Weights of a small sound classifier.
Model: 3.29M parameters, log mel input, arch mobilenet_v2, norm groupnorm, widths [128, 192, 288].
Training: soap at rate 0.0046, 8500 steps, held-out accuracy 99%.
Data: 39062 training examples, 55.7 epochs.
Rows from block 3, named by matrix and row number. Each number is 128 + 32 x the weight over the matrix's rms, rounded and kept within 0 to 255. All counts start at 0. Numbers have three digits each.
# convs0: expand pointwise conv (model.blocks.3.convs.0.weight, 512x128x1, standardized in use), inputs 0-127
convs0.4:059154180098175130095116067135083153160167150105112126193165074136178118167116118104139109113149143123210149108141140056123034095069144092127151255052162146060119137147093173060086084101033150205093172118156255146141063135059166117142157167018098137159105094098173164134183181112106084054228146081142143153107116147202061031118102132147099068106118087127135053136156197094139153159192
convs0.5:081143103139106125088080129082083188175171133157056118135125151133131160117091104148128169159110105122097091149107129174155123134123104118098099139139166148140094099070152131109144139118103115158157115081139072100088153127167119137117142123064112116160087113099074098126096097152144144109160176176097143128135132111150101167136142082095149146093116195102045144165102130205142131130105
convs0.6:152141115096101110111100203168133123042132137209163150099083111255159131183178049087100091182061128150073121118118122116100124111137161123242142118135141136114119170144111118160098073089168070090115158177105099135146133149141133161164125122110136166128201146041175171107030153180120229127148150142137109083134100091077090135104148099127074159135120152124164143087131096133130097147117
convs0.7:108142118167082111123152119130120166175131166194119076141133150133108122103096138142143148142126114076077129153153165148154070130138156098141112158164116161108083087163130139119127145112143136160083091092084093159072132100122125160095113154087117157160158139136118098107137146160185165128130117131065050077186131138119107146135115148096126104093115137101141080111144122127119119132196
convs0.8:120107100123152074121098163138133126167159211125100157121073136165144151150128199136140126105152153133127148162126154183142163114136164151138139167106163151146135134141135160161132162092151093104103148125137089128111114152143128121128124177122157117080121135131139146140123150169105162114078167137117080116125091162132147141136110099131141144171149118156131098172148140152120106122105
convs0.9:159077106124207112146102074101118118118066165075113103177128120087133110099164186163162172111103120163114126093218119161134168121144124146147161150110142171096048105145120147157196208134069108152091170102131077140100085120102120073154128164163095095169121185171084099112121160179118099107117113176152150115034144200175121148110101129162152158168068131093127147157145119083117111128158
convs0.10:106128125129090161120137132162080079105135109037143131144103145094093130121172191197132101147144153113086105083140106065116112153169121213084186224112128109123129096125112115118066162071141171129202112092128071139062144095105130153119128148144133198160121129153143109183079131118080114112099140162120137163130133086128085101136128113113164118198127180138106105115141189082159116111096
convs0.11:167072078008142075079154061126132185167124097136179108108068111137161185174109158140023138115179118126106182124113105124116130162021163131122030217126181122073139101120185195117132124163155109113149187123124171095142092106153070117151161172101170164153124145143126123120148126032094140106182106135101140076087127180207144086180177096073125136065102148144173147164123083138090165131163
convs0.12:107181162159100135154150104121185109048126139144124147078172127142163135097115113220068177096180142142100117147132151122152070172136151105136161183160130074164092154133083142089149093108218149113209142119124083080087167148155136146100158158124166139083126091115100123132093146075123144120099125158159174172101094149162116154082151124130106101153113077195133162146154168160094066136086
convs0.13:159072101113100122136093123115126073107162100151116088158063131188116062100170099108144180132147109116143120093142137129118141136136191125158163124135148151098126098110093086146128107122134084080118178168143150131114105103194135131138180100126141138106099089140176123160153116118139143149060118168138161114153122149127105098119094161131144085160165121120156078129145144138161106097100
convs0.14:136194178174121160132124159156137096197120122141129154141126088179212066174113078151103143133103168171163156130091109092104119177089168157146121101108091120129108150133094108129065154055117079118128117067137108160105115131102130137093119140203130095190106104169167145083140133134138134154091122129073101145138146086108070168140097098147175138175230089115175019060134089081168051063156
convs0.15:128122100114157073148112205122153156068080190093091131127164121076140210127119223174118131134166131094137139122141091138222132177094147122092138100094119101135049093105158139140124154167084147104149107118110111102156166170091038133130172162137156098136148169152106133180124135183093137172107152131124155082077189157155134118060094109099104129128168100143165157156116161106074140156087
convs0.16:106194125120099117134091045093119153071131058187165146083140102149120148122134108111055142153168149170154143129135093158094102144115117096139099177153131146168175125058155217155166119135153130138185125135150127108152183177119077173153126161074139155104081161131108131159087152137066080107046160174106136116092140161074152134150077125144076115159096090139100204141079157119075134158109
convs0.17:134122107180184146200127138174249111192133171189190122170169127113152137058150093092053177124119196153090162193189116097122114133114125139107123152071104120101122090079177154082169148066085067121149144101082122077173198063174120139131091092156161108099147057117225118084095127067116134089157093039055102176170136147108124181109148162065104089090171098122146126082118096167166060123106
convs0.18:091161067080145144104145127129131137098198149140133110148147120194119127193134083132157216110192128106143148110112041102103140075146156144038131127138185126152140124161174094089115031093175064136152060129104081093094140124123171113110154094132194144116114131133127106178181131131143103163146171108136136176181137177070132115131193072090089186126162066220160135152123187161172116131100
convs0.19:158120107141119158089090046143150096127139085119131142143137095177114109105109127167121109160174154131087116098134200107116141097149133144112121097072143070111143083104182158133131131173142078185074165150195082153114148187078103177115111101148111163186148076097150153066070147189095114145120086124193153070136172180098170168189148096126118161078091087136116157094138077152127129130133
convs0.20:123124122151107167150202134115164148134076118150138100140126154106218145125129212136131157094105174105116110145146120154145104120146131129157176086150162114144089148139082084166110101146126115073086143071124150111135173104119088119127055133094160117125136115141092140106163162129093093118145130131201137164154167116088149169154163135111098093123140139131114122107147106169143083122143
convs0.21:145122158089119089083153129106144101161177144130085144102101083175107123134156136167135114159125124125096125081100140163163109140118172163145132157119146118131097090115121161116149134146133120188154109144107141152095124105099152121114186154119113129129154127112135166112120133150151174172116116129095131136134079166141078117133132114103144123143134129133130107109156142146082138147139
convs0.22:105095178156106078161139180164143128127086101130180117179123136149104131180192140170097154137134143164146087198112099144105153103131179107175083195089090116142131133101070123082179151174180147107116099101201115093065148138126100156074235167138201117111130156141131133098153073052160163112122141157081143127161068154176135097160115125225137217121120126155110111144161165165176098122131
convs0.23:086190143195153129094110082103080172137108136111125155187160097083118122136153156122159086109120135185122128150092161095115109136168124094103128176140124126119157119143094121123148136100147123200110180158129078078113105127097150125117140178188078089155150104123116143123141112151191086163151110120108107169132100085126174058159121166083119115157203113121176105094110101096139186131061
convs0.24:089144092131079119124154119120188150113151094072071113116158112124062144115095091116119151141118131094114125131146138129126164127136134105119119179129114123164124114173113129152114142129084139132126123102115128127103125144134133152168120178140154126107131123165104120165166157122123087093125141153160149168146107116144137152175129096137178120128107132132122123198145116127183140110132
convs0.25:136113140136127152153134066113162108124133121099121161160093140086082147122142108189169038145078177123167149128153145125121135138141136098125114178188142181045158072164113119130108137083174150084136110149137147170091178125153143150091115088175114180148135119103135100193167141157148157063127142132084121123159145083086144104137121105106140098159192170148145121066129063116185118107119
convs0.26:102065112113149126051121165142141133103089146053115100192123179142111172124124224160061116126115116158115191141180137173079156126124152171239148148099135184134107046182127146105087179082116144059173115120150125109101078143136106158169140124105146113082181125102201045118114129182133170163067193113125107086150101142097125092068087072124138182164070177124114173102185098181120153096188
convs0.27:164112152147167152185146150171123068112103174164189068184139094091143152112084168126150164108091135110140092172154109127131150100141137113181121154081110096142100156152156142094089138082139151101153110132100107142137112117153104133084118179165121119121090145130172089138177117127087139119136103149143139084100128074116135123089110127165137125137124135118157147191114097139117126098120
convs0.28:138164174154130130151157140132148114179180099164100160118143094102138095111131063101170159115133185124132082129117127117170095115107163144165099145124138153141160095163129138162129174101130057098099151134122100122093148108152076122106109138122142139138102075133128133104123083155165158141055099128135146123055110140139101133093143133145143147157135156128076124156162100150157095148165
convs0.29:096092146170169135125099146184061141085081103095103127101033141232099110096134150120145115173110123087101135116118121196147216204098102109240151117188086000179140087176137147194085082161054149111136168100112067176104074115166122100165116180143200135099195133216176116125040140161103162164097099096125180102147177092036099143108118101138201131109059119162122187083066182237093188075167
convs0.30:096127117048117126107087115147140155161124151134143105151141105175130145113099135109078139133126110111097075136161096136163132154126158096111152106155135107124141180097153144112136143165080118082120152106168109139128202197113150094128103140124142111125183124115134144153101189096070129146145171101163207155171123129102105140133101117076151093133121145082141114148110136161108112152105
convs0.31:100126109147110108127095147120148151138137156102094105170095133160107097146235157158126108159083156148047110121134111130132121099143131196155192127159096112115115117081111171175136151118155167164131111119112086142113111120133096160094113085127126101127152114165092164154167097107133127082104169095077048146100125143134101137097107114167098176098119075126147117116112156162103114107125
convs0.32:195117095062082127117208154066124155123092104130178176124157084096138142050087078110151106095126182079079194094158185195166043186068146061105166123117141109135194137135151083159145098119156157094118064101149150154193140115108096110180140139105104102145169156167119105124088170116166096148066146117151149153110185154121191133181167154104160130083137043197118100165156149144136090160128
convs0.33:096161109152130114147101161157133106135132087124146106069097117138122100131126073079078091106152090155113117138172118167128115105136123120155095131126134185136139133148168151129065135091143137130143116165183147059133121138087166123107106119126112133186131137131108124114136133135118146158085145100141194116131106108114121172182086145111156109172095110114156129129139142141153151158125
convs0.34:134107188119194116050146109081138103107137132113117071081139137114107071071169114106163116140143115171149088174133139123108152166087127152129091149136161088095105113126137118120139179157072124118170150121113125118156101149167112112156071116091083101113182097097114123117129117160153139160147131113193127099109135093143116138085139166102076147136125196158080141116126164061145131092053
convs0.35:213108095071161092117168096091172174188154174138110107087053172172147171098135121117103142130156121114113089056099084111177100099107139095130164107072177161086164138117116131124118130061117178120025117143184180097151190098180112101105113143124103065103111179118156011066153100143101170086181150081119098149125125156126082127110214123125079161074109063178102100058137091140120103145143
convs0.36:142184121102158151166115099200102143203186110147097089137177141077153114118161103109139126134124113153099135099148115155123181133192141112114145137124144097078159119124111088117126131130129166168116105166132095121131136154119151100101138132116113146115134143155171137102162125114157142107039129069120071111136063074155145094169159138110138118132086180116089095153140066060130108102113
convs0.37:117121147209182085107101119112092151136153109145149118181074119086130146142065115134129159100094149100137146114088140073124135105087159121143131186104110142147166148153143070091152120078112154138089132139139122142184116095120105141127125130152102090194089101179153115101158131130205100072174156138122116119193174078126077146125161138086131134126102158131174168068133088137130132123062
convs0.38:151188145141088155111095126138192152129134074090135193100137141122141157108094135115085144091167163127127163102101081121153119159120125135066127138107140100148093083140143177081181111106144110101123169084163103147095190107153113095177101126137118184117119125123161114098144109159122089110092119148148127125118140094161130141139152118128053117112184112115103090141159111058086083138163
convs0.39:163098171116146129168069117200148112097136099095143151147140081113169094037135121089176149104126146122109098145151120129093156114110128139180107129137081145146149142105133124185110122122066097144152071130151157154149146149130098056100119144152092070141121133168183123110173142082190102135134148120063119140134110095095170107185083105147118120134167154131147109108134069154158094165121
convs0.40:148150127146148139110084105129122163125130061116109113209053155161144116059116147158144111150118116138099087173097165070150125165128127106052098177208192129216125151151141070118069134085138128075146184145169130195126138157160155085200060137081100111174088098165141139126165159061161124086146155148167097141132088152061158130126097142127181067112120105091155093095156190106126138150080
convs0.41:133106145133156064130143146121152168158159130138099094144133088108110168124133172197135128156172117122105133163116127168162117062164149143153109146099138115132110132154103114134104123103105138180147124130140145123082108119143159135151130153102136119140117193153122115115086181091123170135087133164080122100158086132116119090135096114108105134139104136105147113128088120116138117137136
convs0.42:142087151087053154145127111110089131137150105174121145109078205146198080166107064094130171139067122149114076184145109130126126168078154151137172108056065037165212147170188220162115082062101210153098125075109159157171168170184057096090139174144134087054119112102052081132156177066087144135083103126166124101147171132118133113051134115177164112153125108128117158222174125077102128139164
convs0.43:110116097113145116114144155079075074098128147040062155117102105161115120068168157118105074134134124168079161116151112180131091159122152147098152072193118150140131181137053138198110151139098117108113120126139048050054224156089133084097064105092127118148192109125132179129110173121133129190128132109098135128163180105118130164149110101104117090092216125140075069060096142151121123115110
convs0.44:101110118126144101087109090138172128099097139143101106116169150110125176150113140171105137105129151115143120145150133076148117088158119109120131089054132125101091139156144130168168130111135153107085115153140162121089123131183104149129092196111108134145083132097095126122130144121126116153095125130156136118150103088108147153113150092160099129102126136077099161115199121149125117171110
convs0.45:085106152121176141125115124089118165190167122098103133168118143108146150147144163195135143175133108138126085138065097128175139115110135118094107193091134127132176126136152183134091090137132186148101114141152159113114164160125133102105137138093094127094124145095112081143131127042198181039168169155143087123112162106155175099085196187177065151088119187105105118153093141110082129155082
convs0.46:137122190132139118133100140122134136120146077098107136098113084109144130079137132179136123164116090143080161094113123132121110113113123138170131167163134145093115081175156126113087193104144102107174141171104081104122139081128084105104104105144107113093116094103196153134101087113176164061097135083122109143158057091138119162124141144173118081125142169135215141137132139145152070108049
convs0.47:166155157138155140146091055074147120190161095127132148125147122137099126103155141132108140154188127214143127127089101145116102179133108069127096142135135134079171158131119137107170151091088111129116113189168164118165119140131081125089105161046085175120109221086140104158138158070117130063090166143064088132119112100155112150057143147152103163166158104167148129090127194137118096143146
convs0.48:091149141104094071149161113152129147110124143070131165119096158079147127082142140204142044147197151107158115158139126141146105128165085148126118178131123156134156126118098124176130103064144155141148080164130092154096165156148149132140154164088137145152142116162137126177143126140201140156152135163135153132100120049074133114193167148126102127195103117111118144100098134107108115129157
convs0.49:072158225080144147140098101130154094137209104088164140119125115161104182122106133080100110132128140201122131148104119182117054084152128129100118197083148108119014141182053197148110106137147182143053075137139062077041141043147108094162127064054117099150158157104149111158180155186136082067117138177223173051127129099137129177162118150151166101174129114102149102195164169110219120081146
convs0.50:121171144112190074118135115117150178091108166131122152112156118099158172099105163183130160140143136082134086130117113149155124161140140106123135081133075130145122108090160127132088116133081123147122145102140149086129137187106083174133157175078160124108088147132089103172135119161107144120141145138083173092076132111127139165084112123110092111108133105123163139149124123128137158112102
convs0.51:145181151070092070163126128140118084056110056145068180125096215067130079158133061151041101062125158087195095126171144093093163169092118077110185121100183084144151153127155109091171138140225190131169088112103140091217141213124048157089161117149095110106147150094129130162093097160153087138136121087203140121154225127148121149198105126171167168138178254106191116140041078135135163123176
convs0.52:168174103108065116110118106171104117135116120105120124087121116138117076080077102141109133083115159085114180111118185101157143100140104128124109171184166189098183149139101127121117162127116183177124082194122107134091151102126148136101152139088131149144082160189099151131128120177117149133154136106133137106156159126068137135153118163096164109211093126107177146136140148135186141141149
convs0.53:124067135131078117122176079112099157142142145041132213113097115147145170107165102187156074140185091125131135124088099097110081094150113156128159185081132093122166114072053153138135137106160154135173118118088076145101153115057168118118110125070101121147106113127117136150098127064160159104152120182138132160105138099121110095160140127117091080185128142115114114092113177098080095091125
convs0.54:107130105123145126093134098113156121092081190126118118126153169135118141147122198099033148150137120135131144146205160186104109145169113136094160069179124130158091141130107133115104161105114092065035179122134137091144158176112120133192099133125171117132199140104142196136073113119076116153100145167149164105128100094121152161109094177084129119111148134154107086078128163147075156145137
convs0.55:085122125104176099106143059081155121108093107117128092119142112106120130126087129151104125137156122124121120144151156143131134157142153133084123135128139148116099127120108152147107130145158133146107119155140126151112129099105111108115096138123121124134113103092108149142133140155133106124145132118145145125160118171126163157139135148147132150137120124090161162131147122135128157127170
convs0.56:140137100125131117117112110140111131055131170172147087133187123085201089123122127123099159145052169121189156167157152164116058129132113098093125102080086157119079147108121094116091127125124132162067094176166153099085151110136116058168121157129115171152091176155081126101096129126035091158100137186141145131108105114145115141086109208197112106084123145091124090127142193096067077124207
convs0.57:086108047100150148110121118100115068141161190102133111129095103204156159119064113079105118129091056130090129059151098200116138091104152127189089079210102160125082083178202079102047104106131101034167105095127115132181129139066099103155111139045165076067255136153154118130073142163102084159113177097136178060138107098137109112125129082143141159119168133073075133113167091046182120147109
convs0.58:118106087116124099106095095113138096124138131054158156109136046112119160142124145141065118124169129137083109133118106104183122130120122126130086108170165129133094130124075113122086116133117136139118114183119080106140151113148132136146092107102133109170141166117106134166122154125137176103127161189145143128111117123146149135166132106152150099161103179131130160140132142117138124148153
convs0.59:147048164127170173130119100173117165119099112127178085144197075063161121141109155079133157111156089082157112126081124171121127092091163141116141152091090078128132099106114135152082085161078116102134086211141132218149153132044078167133127073158147088121097122191165135157162105147114085134125086127143146101097119091095161137134123135175132137147167150095109169114149094095082081127128
convs0.60:129084165172149146125075110129171112095164113142177134159109122127145098200165184148130147071157078209103075086132121041085091202102148086107109169144138129154167127131023205121131095114050123101164042114137084091110208130096142142130183152163110115174128170119079118164195145100200121093146158132172146191106102120199168067168155171186124161160198152155113125180171175153116155149155
convs0.61:150135126163140097113099149073176187142150122139091128079164102098136141148072219166070088159141132128111099114130146129174201199120093137142148105125115160148092172104138115117143130104136153140186114097128148135144138105119121214153182068139117096181114155112093160109097130148118114107135138171101116059067171123156104091117143098170160204055099169115063187198098126112174166149156
convs0.62:127081116209138115163153152148137161211111124113116155128092174143159128122151161086145119124130142122132108134155089128167125139103131079115126115151079170075175152135117107184089088093092070101076128150137172113162109173197084138120022126125116157143153098119109165102157131135118093137143165094168150142113065156149139138152156204158087112114089144150108151156104172081165122164142
convs0.63:096131183185074107175115092122181126110115112114190119134083177107097195113113055135135125137149081094132168139153121141169160110175131142098143128145146122088135087141168211097168117118129089118153095077201094123098148118120133159195126170095138145160131069101118153143111117153105120136167121107103121119087147076151139144111107106107131105169087145137139062135159160113133103161122
convs0.64:123151145118121121166093135167082112137137191108163196190152069142190103070122132111156118090111133118157103140145075118095131124080128176144074150131110126110145112089113148156080168142124139160129128150156146151154175139071048123071119196147107109174128139167143208156153148123140073112094107160090102088121112052148159126181119134114169109134148155154158114140133127124085140131110
convs0.65:202090125100130157117146124149155163111151130123139135210123144095145135091142111119095046100187178111161127122218151140079141113110182198117154107174146097145040134176112108168147132161145076057156093123161096102111208197107080057125148133111145137063136139187150157104117195153106136165123071069146118129204107121094129127135139147186108102131207145138144124039170131093109083170112
convs0.66:138171105142159094153154115131136119145108104098174094122172093160181167097097158136101205138154170133166120109120036141055113137130109121183132161047147101155152120178153112155149106144150034053144080106167174158227177162126076125131133123139177104069148175161152109131121133136114126090095072158158114132103140117133219140068118134169141124196125099110140123200164040156154087119144
convs0.67:137081133158127106108150083132096126134169123061108165176088098158105159090182144178140088132150114086160126155136106117143095077141117192117123158099156131136167102115106177111092138116175177185193117167135099114122147128081171131118107134075135127123144133135168104169114146067139177116143125210150108158143077120145143085155112155156153115180081134102108118149146130093100122138147
convs0.68:130092083106135187139159168113228111091169118161113105078110171065129215136209128121117109128099154155177163107125140138143127155143079141211063087191116149128169112146114173095083091110072044089146128082237111162101176071175162086101119084169168204181126155107078099070080141151193093105088073151118084096142177167073165095139116137138124170238169157137056093114118099084130131083179
convs0.69:129139138089128103112127158154130114140135138097160088189118139084149081114117148063128134128162112090065056133169161136113061083132135105128144139110143132128124151194153120209114142090107108137117139129165134090102139102159161156144098134127160096153163137142155106123131098123148130136135092082151122158102162137115098126121140143145142111101120164090111133120133129131136105127173
convs0.70:120079077173143137072112118096176124099155136188165095107189117219171140146159141132068147164114091151121156070144100119071092131148146132123106139141041127172105091155185092091068167169099101120130168156062143128132135135149051059177115078133119145103178139067076113136138107159200163113113074148113102142147070119120097165145145112095162127130164117151173148192133102143121104169149
convs0.71:138136042124148118112154166124096142165134132148113118128149125145161108168245044031089152179106168148105055133188112178151163126075073159169050082188099179144111067103175193136100134131137113080127194170114068139151084179083120045133106053094147112094186140087117104116098198133164110107033116138143129136116147159184100077142103091141190130155158179153139147129145152199162160149073
convs0.72:076108114142123150128102123137171129092135163119158156127147135120112117062040107164122140132164119177114118135146101062112116121101123105120144143150146065142085103078085159100094132143125130127144118083139077147108142126141155131123124105150144111078071148156128104117131083141105086101145110118119162106157166148137096103137124196138120131137144113154165177120134149168190111152199
convs0.73:126162157154133160140082143160122119171134131074146196139167112124087096125168116127092119137117151216092130138155116133106092164036116117116119151145121094131144167164049168148158164113108090101086131128150087151114148137127175086108120150137102135162194156147150173077102138108149129134120132136134118136203141111137140136117151141101172158125149141137136114134113129119127151123132
convs0.74:046154122130164088148185100127056172135107147142138111080196186034138080114176136199186109181106098142135184079159128194112121152132112110079255160190050136119081095103151101141075212083173129113140102083077110175145098058127140103169155052070144136149131049085196206078160153175201049114143060120115108082209151067158100080077109134158095086176122105094047172111121141136119173088103
convs0.75:101128132117125059142189128114116119090085116078089092105103125117119102162135140194097150143108094086119128131138128162214082140092194133130103122178136155127134120134106092153099203124124148133096084118086103101103105110167130161074137101153111133107153120146202120093173124146190172181107138082107112122149099065109080129104136144108117131134074118101121153079122069119111082083117
convs0.76:136111147047133133108156155130137142100145137110084125141123117104075127124133120204162135131123141122100118094083146132190099159100142120084132108139088159124105096100125112111152157153143109128119035138103085123044110105151169173130137089137138133153085113126151164135126137135153111173133146107112146118160135135107123114156155183118107128133172081101120127121162170148080110103155
convs0.77:065143114099115104105141111102099160132091201164112127096132128154167091129093093190109116176111176176142114089127081131132150152116219116111143147105127095152095171135063164120025169096086108119180135057110056187093127113077107096139144095130098087151125131182123135156101124140173099126175085111143102180148138152125151122114137099109078122174090078219159144114076112145183136159156
convs0.78:043142166119077153131152152154149097129103072059056139163151136197125089109095071119136158161154110162107124146174102185077124101124131104126171127104184118176158126099140124114148082125158126119109137150097062108128106097206138104141146146150139125161141144109095145134216135131064046093147146092161144178123089164123161113092178125183176165201085160179112146129160117142159156125213
convs0.79:104205113178108097135185115126150126140147079120122132100109189063109161129144083084054085178099092096117118125158114081140171153079145148147095164188102138146144092122142196118080111106146163111148103102133155134123094145098122162138191180187185130103185101151122148170069070171161148131136109154100060082119097135107057156155169128131148185086139123115140137110158061130145113106110
convs0.80:129133177149190140138108135179060101093095156160126099173087182143109128161171123106115090115145160116193130082105135106111139120123171157079157115148132104144105118068079191176118143153174125109084138138145107123149134207134112057078119095143130197129105116114148178157128155147095165178112137084129131057179176146121127105138140107138112080159168155098204113072152117095090158146091
convs0.81:134165047094155077082215145063138122158140113153201151105199116169122147116161105150053126205153080111131092065119133099080193101125162108101113154079105157214104120150096138136147086104148079100159132135085175116135174104092088110123199139125179139149158141113151134113149076174125098110177120115129206128135115175087112091135161120059208112159139171123171123112192089140171174132157
convs0.82:184105157118204165132072070149094132113117136178171077202109066147156108103090175170102200136120165114092088125093119155065123072123185136125151125123158132147105150157067151145112156096091095163042065176168148130097107091096126123144110108116156103100124130152154173139137118132136061089095167163024084117168071080078094166122093182136135091137117141091065089107146106125151162120117
convs0.83:120128105099119087090134094156174114136085150103099126117113120149101139139110142137106122145154153128118158113191122097141113152184145099105181163108077137123135088121140136118121131109096100126126150101157098133136175147150092102111132107160144154100138127104160170119159136098113129123107126113105144133176112147108118144171108159150147110176147137134171075141156134141126105136107
convs0.84:178156107122143098101103088103133117138138148094147079132169126186151123153161143137078119110119125067170153117110137076171082108121144083170101121198139193139140070178143135157054133115105119104120116128138143142096102120173142166128118090064154104128127154108179123158180140120181148213159161208122142135108111112135109140108135201124086113143137150139172089147179113144141126105121
convs0.85:168103074087140185227108081025180070141100109179092142102084193147185177143130186148069099131160093087178114127136154195114084112107113157158172100161096113170144190103101185158126173172129112091134092140104182153129210187152094231121164164145105171193112200106166158049145081113090102194130151064117132156107023123160190109121253109136194124137161059110030103104117144184146057100153
convs0.86:124120165120123132095155139112155106127155137134171184101092075164120140154152148193100109155153157092094156131100142126128136139109160134137133138120181153164122096133116109102151132142155105121108085131118077100114148112111119150093174116098123119142122088121152192149156106073121166119089107140075120148100095111106081121142121114129142099209138092147108090077152174103085102110104
convs0.87:119110151138106106133115062105117134155127124090109171171093128129103127074137075155142088135125095102124115143122155082122084103146119167115132171127130170114143122106096185106123124121122138144194144138101141143117128120069157111149140122098144145127127127155162106180109142125135141140150159173109138132104131101126110161115126145098119142162118139104118095087119172122070120145160
convs0.88:123120151057143124076103103128146118078112155120084120090140144173148147152096134159122107091101098180120134095083111095108084124133196122156166165113037162189106085097092157110110152113087121135150061112073113146174106106143154145131136145135093142079161162094097149145134118134113157097145141214235091145123147130170168105155162119149106103106131114160172122116094157180109172121095
convs0.89:151071157233167118173089158221111069220117231135135104121167108094069107166122153170195141123079077077118109155123166094176103076129145143128100103160123113110083159142133131102046115122161158116197116190103160162180095125138154103104057129205117157115079155112118115141168115093104200139152119121146153098098138125103192121076090121187083158142182126131203178193106109132130129063077
convs0.90:145097084161131081083178170103122165152188173120170168150104067141110203170137222142093187105142188138086138143116093135111114061114216098185126120053068195072117123137111176068111186131102108135075126151095080077108097075093116140118111056165090132146151112108110082124121161101195128061159098146141081119072100157171119099138176100101138122172144105129167096110131145081177130135108
convs0.91:045122133094110129068122110124177206083111122085043130170189107137166121114100132165091191142210121143135131098115039139055124154169117052123116092094050109193091074075176138076100117117084093132094141125111135100101092097035114187083210098190125121146110187216148106117139129153148123083156117148114198117173088157175063205139107138080135039140122065134151127183091128190170121085066
convs0.92:111148095178108126063118110128130153125111099185112147084119115165106119139132084122106117125083129095139140090123115141101118116147138139131146096132185099088125105113126124121132129155140127121139148102104083138127109116127153111108141153114107117148172138119154136101072093120140177128149184046097151066161141153114101141115129099177081143097120145148202147110140126143174179169149
convs0.93:079206130049154183065122180223149172103107092127153139093095114166153066103172165123076090200173093142150083165070156101156135119174070128233146144141096171169141115148127116187216105132166092163189072110050128085115118151131108098155124108144159161125100137087217123134121118115129151065095102128110114100113106186110103182126145144112143185109212157140154110127073079138082148160114
convs0.94:122000122096094086142177080105146166121159107117037178191069065198217199144157192177166122110170087096112157149190148115082145078130126063150083153098078135073103098179136144148060147091123142130124139151091106102163098117150113069210127083089136111116158142114142099214074113086158102104138174193158096206075133112108119083140142052134153119191102082115119072097107192130157172122136
convs0.95:194174137122115143160094121122129085134090120179105163150159160117112133082051170169103085156104093209110148082115116138103102138096100046186124163217106133127174037105202205148172110182105128108101116194155221100186148170128078145171090104107104149148081177123072143107140175110223111068088151209103103084118122128084113146137114141089148183141071120125148200101141156085138099114163
convs0.96:205184125107139187036122173119067069171072120000132121112154105105166115158123201092125057138086087068114156114074099193118091095151152145132218139134204120155061124090191081140199089137122157114112130148157172105195131069146077168148179071142106114162190164058058169142137089134131151159168155116089069186111141237147166077114204155132194146228135132165106120214083146109153107108100
convs0.97:136118020181121100134096087173008129106096111108094112182060109085116136136115118101104166104142126107143134089130099114136153142063093138161086079179147175177151109180151145086130164077161123168081198150107164082094173197120119127102156130152121175125113135139128060172139115087141100115115121169152093116129140204126090069152076176106168138099148073108143175130208187181115149104132
convs0.98:154054113174114091154112088140159174179088135147090085106100111105131127111115069102120104138127125043150147133097157120127087132094152157192138073111154117119175134154119110093091170115058093158113160121151122139145140139119146091139087148146177083161089120114142122113137121124105156146142148139140133164122113121130144170121205104140150109132163147144108163166175186132137109139146
convs0.99:118105114143133098191093167156149129166124172105103117114148113108164136157128136135126161148136159146112112158108107136173086129084134109146127122107137142117132112131122103109137157085135154191079148150157114134103105102125166112147145204118134161113105127106118112151077109100106134115138154115109073138159097101117111085123160170102089136078104106090100151119136085126132155163167
convs0.100:080102174150136166104090148077127099073143232149137108151118147102105055103116164109130141144152143149087092125169131153088112149131147110110182111131127094175091177100072149184116125098094144087102083118120138109099156169117116119152176156210149124136164079133133147129171157100159078144076108106146134109180173097112142172103136111098158096139185137174103064151149183175145160126139
convs0.101:091138178052193120116148103143216089088172078173115151104075191120183156137113046154134151136148179091113108160107108133131070181082086065092156122096115150090099118130136123136149068103116092090042059109152127103135173110191039128096080157113091101178104102119166202075126143122139059115140137101108163086130121111112160096160182166145126082085173154090089128108146154126106062127128
convs0.102:106139155174114141128078133081020131110157168187145104165125094101130132163170141128175112066139111096041082128138110101075090219151137191108126075141144049159070139163084141181097148176209132163095135137159111132169136202151189098060114116132096136118113092138054095135122088165108047171175179095128116173120071147108076169147130171194081132112039062143111120127118154093157122207088
convs0.103:080166125105177147126107063083114125138167157126104123098171146087115145134105087136069104089182171145153161128158123144150103120188140150108120143201103147106118097088119151136120140139090079125162119137099124116114106136154125131096153117082120116123174106145167139180162126126138144116117174102098105110115123134094115133179109172152123115127129164124160153141082192138149140145197
convs0.104:161140126094094116057121088149167114116121162232149065197091186138169109135144103107109111122000186122126103074103155133081159092116133155128137120179071098164127139202233138122119092111093132101136122106125211092115129124128075090133153113101150176049186077059106068077089091148162166049092142120086162086175129091116126160113118112087164192081104113123152111172118158159116150151202
convs0.105:126175183149148077106113083098135122142101096112187185217172132127124124170077109197139138116075220163154073119103164135124100118138123132065107157138157135168107145144087154092075097094160075090206144128115126153121117132049124106098200124123121115089199119179076108188109167116090120098136169135109100137124121085134122112080130150136089092153097166155147097103113119115133191127141
convs0.106:094080098149124085135083090094119153140133131040153093066079119108144137145144100180107038109190083117048091192131109118168096065141096102179126121116127111126147122153076126120164151113175111133083118183184105098112110146173154087136053093101098132131096141128114154118099168094145143115176121175191136113122088122097154129117154131159124063169113118155103131137173190147124136156170
convs0.107:108169149182119177094118083189132145152145131154185170140112175177114189094147098126137116175065146150145195093089108058183107092116116136143115134178137204103149105141101112129176174177064076110186160150112132159162187095161109122169120111070148087124117073125114161113150116140124093100116171060107134136140111134091152194158087137152088123096146150168047126075171150135144075119113
convs0.108:091095167198121119200117114148211109132168113131118126208176115037179162103081113095102123174075130049104107127106129084065184097131094134175089071102090092150047148078157185134087066081150178080084103142098142154159101152137148130169211130098153166131119124144102113136167151066095140200094158127088128148095071107085168165166135173157180136110144139080120095169087112135139131066151